From a checkpoint of a small model that predicts nearness at each pixel.
Training: normuon at rate 0.021, 15900 steps.
Rows from block 5 of the encoder, named by matrix and row number. Rows with one number belong to one attention dimension. Each number is 200 + 40 x the weight over its row's rms, rounded and kept within 0 to 999. All counts start at 0. After the name is the row's rms in percent of the matrix's.
# q: attention query (encoder.blocks.5.attn.q.weight, 256x256), inputs 0-127
# k: attention key (encoder.blocks.5.attn.k.weight, 256x256), inputs 0-127
q.242,203,200,200,175,209,202,207,189,196,135,202,201,191,199,202,210,208,200,202,199,214,248,205,198,190,199,203,204,201,209,198,202,196,186,202,200,136,200,197,259,200,201,204,218,174,191,199,189,198,206,210,197,210,173,166,203,46,216,192,197,200,197,201,200,181,209,204,197,199,174,217,195,189,193,199,288,174,205,203,211,212,179,200,194,171,196,202,201,200,185,198,201,199,206,196,369,197,197,214,213,176,200,195,197,200,195,193,2,201,200,237,216,200,197,205,203,201,213,198,196,173,199,209,201,192,201,199,204,180
k.242,245,194,201,202,200,199,284,202,206,217,188,197,199,195,199,203,212,198,199,203,171,195,195,201,199,200,204,200,196,196,199,200,200,191,194,197,205,201,188,189,196,196,194,341,157,196,201,183,201,201,200,204,195,201,199,199,202,199,201,207,193,202,200,197,208,203,200,213,201,227,230,242,202,200,195,174,13,73,219,202,198,200,200,98,198,200,193,200,227,217,200,195,198,167,204,225,206,199,187,201,201,201,188,198,203,201,199,55,196,197,210,195,200,188,184,196,189,197,186,226,184,192,200,223,201,202,202,190,200
q.243,063,194,208,200,197,206,0,205,84,200,225,201,239,177,195,211,163,201,201,202,153,192,179,190,202,200,202,215,169,214,176,194,201,233,195,202,186,200,210,239,203,202,218,228,191,142,203,208,204,195,197,249,188,222,265,182,203,186,213,196,199,174,160,248,224,209,219,186,215,190,174,185,267,211,216,233,198,255,172,167,169,200,197,185,209,207,150,204,192,172,182,201,176,265,194,250,204,204,188,188,199,204,224,188,200,178,163,194,213,203,197,201,210,191,224,191,196,182,198,187,196,298,160,193,204,211,130,314,206
k.243,081,178,199,176,205,166,198,176,159,196,185,216,211,196,202,188,199,207,200,200,164,202,180,202,202,202,201,201,224,200,215,203,201,211,207,202,216,200,215,216,199,339,199,213,182,208,207,236,204,140,203,221,250,195,215,190,186,222,208,208,175,175,180,122,197,332,191,100,199,204,201,190,192,189,188,211,134,228,202,195,287,198,214,232,178,199,224,188,190,198,208,179,200,211,200,200,160,181,131,197,212,205,200,128,202,203,197,192,201,209,202,199,202,210,192,206,226,166,198,253,198,184,217,204,193,199,219,203,197
q.244,060,197,178,214,186,250,197,186,192,200,181,202,196,235,195,148,192,202,196,177,207,229,158,199,199,226,280,188,162,208,202,196,160,200,237,220,200,189,215,183,240,179,235,186,239,213,214,172,200,31,200,261,197,214,204,195,323,203,211,214,237,205,0,195,219,199,179,384,184,189,200,191,220,231,191,205,194,197,219,213,41,103,197,157,289,203,201,246,195,343,201,201,120,173,200,198,184,232,172,200,189,222,195,229,200,232,190,209,203,186,199,190,200,199,205,215,197,145,174,182,205,182,210,263,195,201,225,207,231
k.244,056,206,145,202,200,193,197,170,161,280,213,222,159,187,194,254,224,297,189,208,152,191,201,208,181,183,156,229,210,183,201,230,203,179,168,200,180,199,202,283,255,234,199,252,213,190,195,223,198,194,157,197,217,196,222,193,188,200,165,200,201,167,210,199,190,209,202,192,202,242,206,200,177,157,199,74,365,183,132,204,213,192,201,238,212,185,133,193,226,219,192,136,199,90,172,181,250,185,185,100,185,211,197,200,185,202,218,191,190,187,68,211,202,212,186,192,198,237,102,212,231,273,173,203,111,212,196,205,193
q.245,053,213,207,195,176,138,196,201,322,228,189,146,195,206,206,168,163,208,206,107,169,200,185,242,207,206,188,205,210,211,180,113,272,200,216,198,197,237,194,326,231,202,203,214,124,203,194,205,140,176,194,192,201,248,229,206,205,200,219,228,148,210,217,189,204,200,213,206,197,204,232,177,203,197,340,221,219,242,212,200,199,199,205,117,202,193,207,187,299,186,201,191,195,168,205,220,255,196,201,244,209,223,196,173,197,208,283,204,148,199,170,204,225,200,187,317,195,199,240,146,206,234,326,183,182,201,215,201,199
k.245,057,215,194,194,196,164,195,94,211,143,196,73,200,201,201,210,195,216,181,160,202,215,199,198,245,156,214,231,184,185,196,223,197,201,200,198,199,119,179,196,201,210,202,0,221,212,192,258,198,189,202,198,164,196,214,196,200,180,197,222,199,199,198,254,207,201,193,205,203,200,215,167,210,162,195,166,194,199,222,191,164,181,216,193,206,218,194,202,178,182,198,202,327,204,213,222,167,201,200,210,200,236,205,219,207,286,215,214,196,204,194,187,209,161,201,167,193,189,198,147,194,125,170,208,200,201,204,171,206
q.246,081,188,202,141,212,162,205,229,200,200,457,224,207,203,202,165,236,200,194,209,286,152,221,201,183,193,235,52,208,202,186,194,250,219,189,197,261,215,196,221,200,218,209,242,200,205,185,202,97,205,204,271,197,228,214,154,227,0,156,215,231,200,217,206,206,206,194,205,203,179,216,202,191,272,199,194,135,164,200,158,265,203,200,198,202,203,164,260,190,197,153,134,204,206,199,239,205,215,329,214,204,199,200,232,214,211,132,142,204,204,201,131,257,105,200,204,208,170,197,199,203,192,176,155,204,152,208,192,195
k.246,079,125,192,188,200,202,105,225,212,183,281,199,214,161,219,167,195,195,120,189,311,203,206,204,218,200,213,193,186,202,215,204,199,183,197,193,226,201,221,196,115,199,210,178,267,202,202,97,194,208,213,201,211,212,191,231,190,0,318,212,212,198,198,202,193,136,202,223,204,157,184,169,213,197,280,178,177,157,200,268,194,202,175,202,220,202,183,222,59,198,190,205,199,200,204,200,209,210,204,314,211,189,200,199,235,201,187,80,200,194,209,222,210,205,203,211,140,125,199,150,199,183,189,153,200,205,196,259,199
q.247,073,196,200,196,195,220,195,212,0,198,175,185,231,210,193,210,207,202,204,199,220,195,200,211,200,198,180,162,187,205,173,206,197,202,204,176,201,198,194,199,198,199,197,196,316,203,203,234,199,280,214,234,199,206,177,208,185,200,161,201,200,228,206,193,201,163,249,199,188,198,223,239,34,179,225,186,200,198,213,199,170,222,190,205,189,200,196,205,179,205,200,189,209,196,204,198,207,204,308,166,197,197,201,220,209,194,199,143,280,195,233,187,199,184,205,90,204,192,197,264,181,150,119,290,210,247,193,218,200
k.247,051,198,201,185,273,407,219,198,198,200,205,223,200,206,206,207,197,189,220,186,191,209,195,201,218,221,198,206,205,189,210,200,202,199,209,198,193,163,259,204,219,179,193,201,189,197,200,205,206,204,206,126,194,177,112,185,198,206,204,155,199,201,202,197,99,206,199,210,249,191,213,127,215,191,242,224,175,203,223,204,183,120,210,249,0,219,196,246,128,201,200,270,199,193,121,196,112,180,198,218,192,287,199,208,200,160,210,212,182,59,202,176,184,208,122,302,204,185,227,92,237,246,202,198,201,208,138,237,203